A small image classifier, trained from scratch.
Model: 64-pixel images, arch vit, layers 12, width 160.
Training: muon at rate 0.031, batches of 128.
Rows from block 5 of a small image classifier, named by matrix and row number. Rows with one number belong to one neuron. Each number is 500 + 40 x the weight over its row's rms, rounded and kept within 0 to 999. All counts start at 0. Numbers have three digits each.
After each neuron's rows are labels from the 100 images, of 14976, where the neuron reaches its highest value: "colour at peak" is the nearest of a few named colours to the mean colour under the peak. Only what is clearly more common there than usual is listed. The data: pictures of board games with random positions, seen at a slant.
# fc1: MLP up (model.blocks.5.mlp.fc1.weight, 960x160), inputs 54-107
# fc2: MLP down (model.blocks.5.mlp.fc2.weight, 160x960, transposed), outputs 54-107

fc1.168:500559508540535500502526526498538512499537521467479574466517499557516510421514513525533550502484523480501568538451440486550480508494527499514571505484517460396505
fc2.168:522540565526480517459472479445480547537456454418415431446539483507472553506515546501491537511484551467508508507518557514452510543543513494454532470503431590544517
colour at peak: green

fc1.80:472442492497564508479461426476563492485491515503374531550519489423509498475520478511559486425553467503484527461485495543480632463524477538558478526502487458467529
fc2.80:544562468480499510492442545513513493537460510464490505562482541486572522561498540475581420487509506554562443481505433499535391467464481500449556494556546464535524
colour at peak: grey; pink

fc1.160:553513549476534560496519513511505472474549538550504482481562524530534498509577442524482483495486444482497440520448518563486486489526539492553567419535545430468445
fc2.160:477470517512522515503518458434542448516421517547591443490525504486507530478450524540542451505512500512486541454505435512426539477467496502495446465440506493525508
colour at peak: purple

fc1.617:471391555441550476515504517510522484500498527570485555511441502518552536453508492469505462501506534498609482485450428520626494578494520433481522482513497493508553
fc2.617:530534481499428479574501505482497501511467473476466497547544435474536478496528480585543474501499464534487497500474558479480450503472491486426464458516504523397531
colour at peak: black

fc1.651:537495565562449529468510464524461567462439495576479496458495489497446556526505533462556452462505477467518502559465466524621480514530477511551556460477477542546556
fc2.651:510464473499552588487513461495498458410545543538558453537474536508509474510499479497503484509476478487486513537516467485518534480465450479494509540597496469503480
colour at peak: blue

fc1.159:535501544494531440461483488540535571539520546554479469478512537501458522522485487471518470522465521462451576498591496523513578492587520556518459539494559512531503
fc2.159:539496400464495559532506512535563523463520503425532488489465480464513448434481440502489468534584500539552449569529515534504464437537430551486537548495507492522478
colour at peak: red

fc1.228:474475504493469505607490482509462495513460545430464491477482441509458504513425446473494519540477528499542525460482504564513511436514512486480505509491517544496585
fc2.228:516555536390613508473464536489566492505458506495509484513507587417466442504498515586515526511439492455490498487532535502510563569446439442431400446504504477468475
colour at peak: red

fc1.478:530468521476529415535517498452510509480552474500534509551493537487549510492524511533577482430488417524425514446482505526469512480416502531488536476494456573483487
fc2.478:499434502464433539439465542500517530514478482469492478502471476499531457504508527446518505440559476491517517492520465550452556550466482474554475482524512439486451
colour at peak: blue

fc1.585:608478511499485507554536442543488484467463478472521498449512554488475481439461494501520537489548500572535471498496542500539480481468506429558466534505524486447485
fc2.585:477512511503515504517556484474556485480485514548437484422473482428488490502438481511513522496488422481459492471495504631463522422510524524487473503466545451553522
colour at peak: red

fc1.131:538464548536545556581559568499530501540451452541517521481554471486539483485453517495506477491481501523455517533499423527501552425484535518538457527561543502505492
fc2.131:460566491526553505475501496584556557466568546510556476439528499508511465465516489568523563568535549544469561521489532533473482524474507502495491455555611468456487
colour at peak: white; pink

fc1.555:534478463442515509469510484530495493523529446474578480464568533512491547452502480490503469495547511469493519567511565550518494508592477521482419501487475557492520
fc2.555:610506489521460553499587428559476527449494451487465507465571490521362472427522479452496542522554561525498503513521441579502559498462502515479464503530456456532478
colour at peak: red

fc1.366:501613537476547470476513544496511522510507452450476511488554534517427498445490400491457532506542492514467473540441560506542527529493552509544571517537444494566509
fc2.366:435532553602490579483491519546567441478443531546491477584489500539477511479543514532517499475539567464429484489476494480487516511561505473524551483410565466520483
colour at peak: black

fc1.522:569509493451507566527462543550452519504471542443475488480439573494413510456498509514454494534460447448512459453452584498574474551516600529501514498510497516493496
fc2.522:472497534581438454534513446495526443478434513595508471525414443538461554507486450491499448525539490483490483527420514543469543509443518567449447541541520502515591
colour at peak: brown

fc1.584:580558487531387539520443574543448541522497500493504458514440449526557532504529556482510556480488495552468459562536436466529468553518536465491547485547462415557467
fc2.584:459507542485549513499426527493493482527487452515470525559516460477486504438496437471468553492497449541581529513557466461562559425493498462553602499549500489452519
colour at peak: grey

fc1.673:532481472504546516490455465486454463543475430504521542439464462452420465536470544531517538522519520530561471553550521547528545587522503512499556415568471501463425
fc2.673:526523455576529471487488514506496478435494508473524450532448484570475556501542495419518475535498491493499543490486497492496573502521509534423469454514533530532610
colour at peak: brown

fc1.251:525519514525495507530491442543478532422463520442448480477492527501477508523538473489463487494473544468519459487568448510522514497450541462576484562452460477514479
fc2.251:524562514506489468563557502521516490486519470529473554532513542465512487573488516524543483553428517441505492469496528484520451464544386567504556501549519511490483
colour at peak: red

fc1.450:461524519475504547461517526519454438512532478459449485453479506562456519538540459504586487541443561490506535494463516539477533468501532473520510521509562377553503
fc2.450:523543537544466427505492506525523503602487461557507502489516537475537527544515553505505477478543495499509462553488551536500487469545550504425545551496544478432512
colour at peak: pink

fc1.70:480496552461553463487552468471496427495548441491499473534544510468505470501483497461491533530513413466545473485447480494487509564520459479544441552483504532477560
fc2.70:488500485528472475528416547500547498474416486529501560596538487498491542545551552528574469508477508511481488505520492542415491431501479463506499421486544539461499
colour at peak: grey

fc1.211:488450522455497442594493443507586524521523479500483481466467563542514482499562485491491575502430532460461469512503564523476539532555517565490463410568466474530393
fc2.211:544484468544496516501467520471430449451464490505534530488483496560510534476534548478495480571539499484574548511473490485474507414499576521459450497463549511510551
colour at peak: brown

fc1.457:398457519507453411498497473475540550432469513515597482466431551493495484510476539460447550467511578500512536473484489503455529518533505545469532448478489506471564
fc2.457:494483546455493539486524504496417485539518515504395535475499501395504495495555547455522507474527559555521538468562445507509484545482465553525507410505571502566468
colour at peak: blue

fc1.531:542522535558567480547516517485429479458478607468485526406533460474462532523500502528483531413483444440511465494466549503478512484444605435447407537464511495495479
fc2.531:423495495451437531511543436459511505453480503513481543547530525477459458530425510520484501543490538524470545464482457529534449537551458545548528474505443417513507
colour at peak: yellow

fc1.563:465470512498447449456594516459483522520485539459428512505546586475500567467454469509533408493511574486488448503486486506492491490466463512537544456560506522511549
fc2.563:490468484518532503480496476556485520461520545495503465472549528538604515571517509558585527512516517602509576464502448494513476497509457441457502435468531458530550
colour at peak: green

fc1.212:447492431543492517440535540483521503537465450546437450450500489545452536497544412497479407532480531494501552531544500507527572517509449428498489474495465451538489
fc2.212:520494478558583542546504492503549484509411485500553580554541577472498462461480485512577485444488506484494464508445530555488472431488447548446524500486544567528559
colour at peak: red

fc1.485:486445572461586498568562539557546493504499516500484528480437521516472582479599542475486454462499523445518472531482508520528521493539510557516458522512476532482531
fc2.485:518551510505383491494458456488517465445509479521485451525575561500522480566520535515570505497447481485530488474506526552511502480428521540532468470507493568576507
colour at peak: blue

fc1.164:482486534472471476445539514507565477406550495471513534536552500535465556482495545477464517489484467606570506507503523482501516515529351438466589511423544502449512
fc2.164:461504480538497498521432541482494466494548460495510399474450523490519501559487470477510455476497561452510520510483453459543524498499455515542449514526525538446603
colour at peak: black; brown

fc1.542:527518512537499511469505494494607514459584578528453512473524476542412591510588479481493495557494501498499486528500519464465544484534441511510419538508549427438551
fc2.542:543477540486494506538494471521508471479485495538569544503501476474544529492421528552590470507501493424514514537554497546496476445503457508561486478480425516562532
colour at peak: pink

fc1.52:524510571538553454487509509465510533481558501395512459592524505468555438497522455553494477489453475531478426438482501504402472532490502438567464490508477517525544
fc2.52:543436524474457562501511529533478476505587500418562567493458499519509434516507517462428463525455432537482506520522523429519539452429468499568517518463437425523470
colour at peak: blue

fc1.130:551423600463542550465511546526438514538530518485483533496512557510464505482471524492458532482534580521431442469527522532459522563476448492440496507468429481521468
fc2.130:469547525545454520519547501484479484507569530527574470501493442436535493525451464447506439472468434506482467537517465495501539573502543563491493476533546486501461
colour at peak: white

fc1.397:492487492496558495475549626513539507546472492509424558549559492486537484458502569459458456543501536557535552433534418484536586494481422457500532461480478488476482
fc2.397:487459459533518503521498387463444511477576553492491571544514452483501493509482494532521528472549536522468528575502479522481424503537505556413501504491563561502577
colour at peak: black

fc1.253:449508526473496486551520441562568569483547541469540545513496516550423473417545506467508512461509541440563462490432524535531481487536503467482490537483500430401521
fc2.253:524502462507457524570444509463532491524428471535464463456523462475547489549441451490538489476476525515420561500491464529521447543510491530530527505531440453556517
colour at peak: brown

fc1.201:551457482456529514523537484517482526531472408538491563477525490515513515473569526467557495491496511482461507460465487478449487569530490468546525502411561536555523
fc2.201:519510540550502500481481472532558485468546518503446449505487491493503501506513490528489476537538485500508522469573539499561522525509511466428429487623528501426516
colour at peak: pink; white

fc1.438:495531500577459487547498515483510488573468438478440477524406421519565498467541531471501518450539504507532456523548488461483452504463473507530545489559463415511473
fc2.438:544528474555560545428484512547499513599497466432472524500515468500583502417542486491487575502468463561516556500536526478539508465534500473547539429524512438499485
colour at peak: grey

fc1.223:511510476510416500461561484522538523506557496569499475518481551447541518461453491540497463493488450468550492517498429512508500490411419538513558526528561440555511
fc2.223:506468425519448505512549578560458524520520567526519513489579487462483457441511544515540443475565530445429560473497483508542446511519555548431550551490536475481516
colour at peak: black

fc1.459:561549553469470512461485529454523511538496421439527536511509481504543510505518563440500432445471529527541529482526530561477527451646501551500493480504485558497495
fc2.459:567495460525467562482487561486529478517547451533458510414539463509455507485444468495502522560469531544493542562486423506548512481450522521495520511507520522457539
colour at peak: pink

fc1.76:479501402459488524436507505494500523511505478479466480454506536476452417463464470541527508516516499470504437530466560595556508465488458431533464558506525522509553
fc2.76:476507503455522542506532493516522483453526475533516515499606557465489455434488509552523500560485451565412531556525557502497530462539524486400508533503476472481534
colour at peak: red

fc1.114:478472462495471434491517484461482469471477524588539552433530433455527450549560480508405511430509545464556460431481488525523470509458475486500480581542470476405462
fc2.114:507454473475538513502464542484416490523538501463443489501465570509481487478532501495447519464548479585478491512499501510476458540546527499453546453462472370539518
colour at peak: black; green

fc1.602:529474516442509481526463531557560497499477480480533525482534530462544523495545543474547443542515508451476485524441506514563600559470524496519520534436494507506468
fc2.602:450413579451454507490481434490461471514531531542529474565511495576522497531486537483484532486521524510490475623485507497472477491525436480471455459527520454453502
colour at peak: blue

fc1.74:470448515471521532521508453529505497484463475538534449460468466470514518489470478603514476416494549524525475494469517538498581500452486548553582496498542438547473
fc2.74:547483564422491473417502489504554501467519527531512545483488546465513455475531497433468485520482505490501555454559495507473545477481465543502517437530438508483459
colour at peak: white

fc1.296:515445513508485535480554523487499572476435451481490417538571441546448520442492498504501531442475475488439448502557440525525519451496519539486501413441526513477455
fc2.296:498492471428558488541453481566474482400480474480460550482467522441580479546478446484520493480538601540476476458452500471508469552481455468541506559471497556564508
colour at peak: yellow

fc1.739:433482500556536533406461505533505522519532488485473484426527496521491537462480567496468536454549513532496507476482514509482572549475454430503508509481444531438511
fc2.739:520558546472426537528482459436478519544480558429452435524531465499500499570551567471504460410491599532510533545518476458514476513524517520485526487487499494550504
colour at peak: white

fc1.499:490402482438473511483507473516613466509507525515446514464467456561517531556577520473501424569557513488444534473514479531522471456505538503535524492475517485473468
fc2.499:546504454536544456490508487452464463461525448538485452505482513511519500512494487521458526511435487466546542484429519542468430477507516501505402529520507474555590
colour at peak: blue

fc1.484:424506489513493428477553486497486471508492496529460491456443523476470536456538516448577498411525602524461503531447463456511508473487519512535521433513476544462487
fc2.484:512542518495496482522491526455402467440528535539536596514545506449463447544522569481483544507512541538549492464583493510460627471455520489486500501511544421531540
colour at peak: black

fc1.687:492461550505502546403545502517478540491488457485548469444477613460550517456438520532468552469509501507502520508490554481497523607462523385493505558514527497457495
fc2.687:485568547514446472509589482450517453510486514532477522429534467543490463553604495546497495520490459443458460467593488524479505511475469557408535448452514465515454
colour at peak: black

fc1.381:510500495477499480474474484442489476517475545475492561446452458531499526447530509514511438526498493498531484592521432551513481524521498516523521560464505520483420
fc2.381:410465456547489453600458497455500540526502549531453526507443516548509506524482523527444515498512563517457508487421536471545536593608498548377537450542531497472519
colour at peak: brown

fc1.402:526516523504431386514505456502487575533563456530609495496528528513493480474502423463461527436453560431552527553467500574501483540502475424443483553472586479484494
fc2.402:489505539507507491520486452487527502506430481467564521481481568523500502506443509511557488502572461488444527458466524469508428565520463469469456526527397507480495
colour at peak: pink

fc1.619:485471487575569527447561506501482525435507487515512556542529511482552543503476474451511490425551540439468511491483479502554452509487495457577558471427509536492478
fc2.619:512467512479529493517452448483530442512467534520528457534514433488530530470510439487508520453453446493498497458577478489499611482460466521557491433629522463498542
colour at peak: blue

fc1.678:568522470534505451549499558487542471486503448552470572506485537505529477550555523428496514448521465491498524435407537480487516527543400570444535509465516460465441
fc2.678:459432508494468485473557453509434548479476584477480482500468479513570529501463454508481519559530555532531557491516485501437440538546550519526449461456499561470503
colour at peak: black

fc1.0:511455530486522521465456501518561547561574559527481512498503530505554533509544440524468571516456516513507517506469480556466490529478414480617500464504442584522498
fc2.0:548464433438517519456494486501523484567456485471459480471539584512451529496427509512470487523432526486470546472548466463585504495438534507494461474466598546451476
colour at peak: pink

fc1.554:436522530457458547564471470523466434453472524589461441514534549458489433530555435482468486543445500524517491430511552477510528530452494507481522500508510454525606
fc2.554:528447564555543422573534538435537512439494526529526530558460476441594534487515546547489485461512496478500480518517536476458468527413451459521525468490547553432531
colour at peak: blue

fc1.466:475540449391511472479463478534522497553512479475549533487569471496502535480512561461471588449477482545538538471489506464458492478587409566474468513515512508524548
fc2.466:513513503544470443437510476484542518462475466514465560512445560501495483506446490508498455554546482522534438454538520507585394553510520492492455544499496519544591
colour at peak: grey

fc1.270:546477517512506485554475560421585473449565510479541456530512537492573583556542539477493481480472455445512551428497449488422514481473558467438465498520540508469467
fc2.270:450515506490539504465485482490436481501502510472554559505490429481501495519496449562512465539538522476547460565525513546518436586415434470596463511396469525576504
colour at peak: pink

fc1.183:531448493556512545479491488490524554561609480513514539459447508486537481558514526505485520578518442484406519456462513526468494551483558524563535525524512537528418
fc2.183:532536560451500526485493486505539472414469475474487383537534459480462548429437477446554467407517469499581517435548548475517500516467545542483526469555445507532459
colour at peak: white

fc1.410:515525571486491529513501487498470470490475609576495529522536455473471528498573398528492514450444473432500523509524560502572512500556536498491455486533537525489471
fc2.410:476533462442519513576507477518555430476523445481527511470495462544465436452401555531544547526525476555539564519431528511522474480486528503470519487525493472498453
colour at peak: yellow; red

fc1.127:426438468515471456522551439528483456472513497448609448428485585406543554443578498518471536493553424549483472454516534494475509501504532526523531496488522453553462
fc2.127:495508561500494488457552514530446518469446486557479493489455535469535475561475457481494586437496500507424475471491477518486554524504500493488516436531515526487471
colour at peak: blue

fc1.358:524547495461470494485544525518487494490482461502467401475476441570433568475512561555545470495573496453465489484553552472474534450494456593486533549494487473441437
fc2.358:510504485551448491470480421559561448519509479386493496456526534537485430487448587463545484533434520535471447514482458568487487524549498544476549504506536435512518
colour at peak: grey

fc1.199:463491565552479546465512542536487547483445457546473500485556496519462512455573492532481507517515543555564537441593463460500515563537436460499544479440526493544472
fc2.199:521449481500499465485499474507531491479537559537513542513505508440527524500510507477531511462547480495527507522538488534534456492498525545494562513472534518426560
colour at peak: black

fc1.384:538471543457597464449549467538508488517599542528424453519547471538451522451457541503512471510475496481520482537438438526434486428480577522529482525565449551494477
fc2.384:481490470504436552483517474465479495528469525525520494467504540461457393516485465473490525433541542477504514450573464541549503505468499467460540490489527535543501
colour at peak: pink

fc1.460:553561498453519538521523514478537458491445463553540466554440512504475496489557490411510491476416474530505440500569523437472518531573464511508474475441483468435471
fc2.460:454502541562491467454490430470486451497462535406481489470506558477573595504451597542486473519519506432555537513464510503548472526532497487475542494554581580536498
colour at peak: white

fc1.87:489486446536446496414501529506563484536481472527484422524507451495477536507505470497546527509471454482514434566510551496534454524516512521504498434539396469558468
fc2.87:535529509468539561554454482446468535535491526504474511420512543565538464527486536480525510416436462564587481494473497425563571487486434544548522517497440513476518
colour at peak: black

fc1.761:534442441565569493514450475490532524542480422522484460544526419509545472466479492484512531543487496504476516502506496405609554452482548543549524486480461432483488
fc2.761:460498425500514472482495531519448541471545560571553488532473509558507489494552523417508521501508519444512507513597531521408487515595556510480445519522571473521445
colour at peak: brown

fc1.196:493476473512462546501605496466446502448460493526466560495487520520507512484477477486518443530446607462534501444519533566574563558470422479556498514471502497548453
fc2.196:509402465495500524508484528506454485376556450542496570488489419513498498511505544525556526530557500574464544470524530486479424568523493554498520491481503507455550
colour at peak: blue

fc1.543:475490494528475481463509495488579493473593496578540496487554483526516513499417564520426516538534484478419537497513563522511467507502435534430479517543518453483452
fc2.543:537474568503518497505438506536553521519462509522450558476476523459491476498544455524524507433457503507552455472515497534472504540566485433517472543464439536553508
colour at peak: blue

fc1.517:489530548496523507559523581451547536412585463467482472658512535516486483477561478464469523413453492451519505414453499495499479547513526474510529518512482525501597
fc2.517:513513511560502440483506528429565437527549488513456498575439514534527439498540508524509475479539478431441510514524430501519467532492429535466521552526450468485445
colour at peak: green

fc1.341:509500498526479418517488493430496587486566504543514586594503519485510498519465472475508555455518523526517469421496455510463545480490522443514498437529529446468469
fc2.341:488530525455497598477504485524533518527433489520537465389528502443482470520477494482452442536519489538523516504480469520490473554516484514472512512463498507544511
colour at peak: yellow

fc1.702:588504447497527558505465520527477449449491489457477527510561479471523473475491509420532505416549538518428551466479465505467543518499549468434531499526482415469523
fc2.702:452533534491467421399494531505508536539487549612514523549434445499459502518459492494511485479445493537482515452499493506438474535510571503530519533483487547456417
colour at peak: pink

fc1.424:512474533550534520509569534480548517462567539449481464582454577497510523469544506530432505472523436527515447464507539562457554499506465550573522492532517521540511
fc2.424:490496447449488528519491498527454460518476473516522489428490556465549470568481456537487556541507473515458487469559462522486555495435462561505453410543531494575445
colour at peak: blue

fc1.185:480509502489518473536490533545532498423507556470491513561510579509616462483561561465519474460480441514499489490399447432479468535499475511518493554506544444469482
fc2.185:471451549484478490478471521460513437543457485502521454508495420511528465512479474479400458575544538504499456503550506518468438583448443512495523559450488521507524
colour at peak: black

fc1.238:469520507486512488525425487513563408579509576459496480459487461465487490449511496526421522522468486492580572572508491565533469495519533501471490491469552555497470
fc2.238:489532517457586472506467472435481528487478454529510532494456474548545572479405508586499531585513505491508468495484452441494514413513493444529496492477462452424486
colour at peak: brown

fc1.656:536471548466506451493505501517509499542520551448550471515464394423468430539513421599497448553492507461526587524501566520506495518507450507543484478475415496472455
fc2.656:531453489429524572539465513465573549502470478474461497444484492498445488552480480491577481492494491505526470457519541480511581473436482473517484490536532482530452
colour at peak: blue

fc1.501:519473500486498458518456521481469483513494510536485470596450420544515526497566541485387546451462521494533488518579486579506451497507492557509547495532496441524482
fc2.501:521549528545488533455518514492554473546488458495529540504455478419510477523492499529569590495471503440446501482484485447508515512544468426543503489506466533454459
colour at peak: green

fc1.669:513488546514519494476473542442505558557518528574414478542510548513479480513425526511547482533494476481526539548493513533490491512427520538497450493492490513465470
fc2.669:517476491430399526527505562455472498464549566532483546443556513521406465454537506483483517549517545473461519519400509509489506501558534542540502480512516413502461
colour at peak: red

fc1.473:503556477465516491461534477540489570468517544522460468420503558479516461452502518465471500562495537541467455529512525501525582521530483470469497498487533499424466
fc2.473:452464473499472469538540529511486468483447516507411574459567482381526535551486433523491491567608521498435497514467461486486529473492497496531522487472475504540473
colour at peak: black

fc1.83:468516511478466521512502508539557543569441500524547523532509478543412479532446508505508477479511528499472483495508565454529519556493473529536432419504493546542497
fc2.83:502506449534451499479468544535499499496455526555479513519541501521476567532494476484475559496514487464506504501425523510465528513543574457533496492518506476582521
colour at peak: grey

fc1.26:554524466550401533484538519487497518538511472560527476500478550485478538441487507514555500477572480444496486500437571541479532482501510380467521552523573481535580
fc2.26:520509480473519598509457491522503482504538519486474500438490490470443413483397474500545552586483490524448467520493464542568508497447484495470493522503458474531518
colour at peak: red

fc1.645:471520452535570482451466437443445517554413430569492515499465457496498514445446443491473474523451551406519472510487536440535477524560522573494496529503450455512467
fc2.645:459569437517470523523432563505444451481512458510483491467488562576480522547574492457479515468424537565502439509541518565430549499623551473526493469500492506528512
colour at peak: black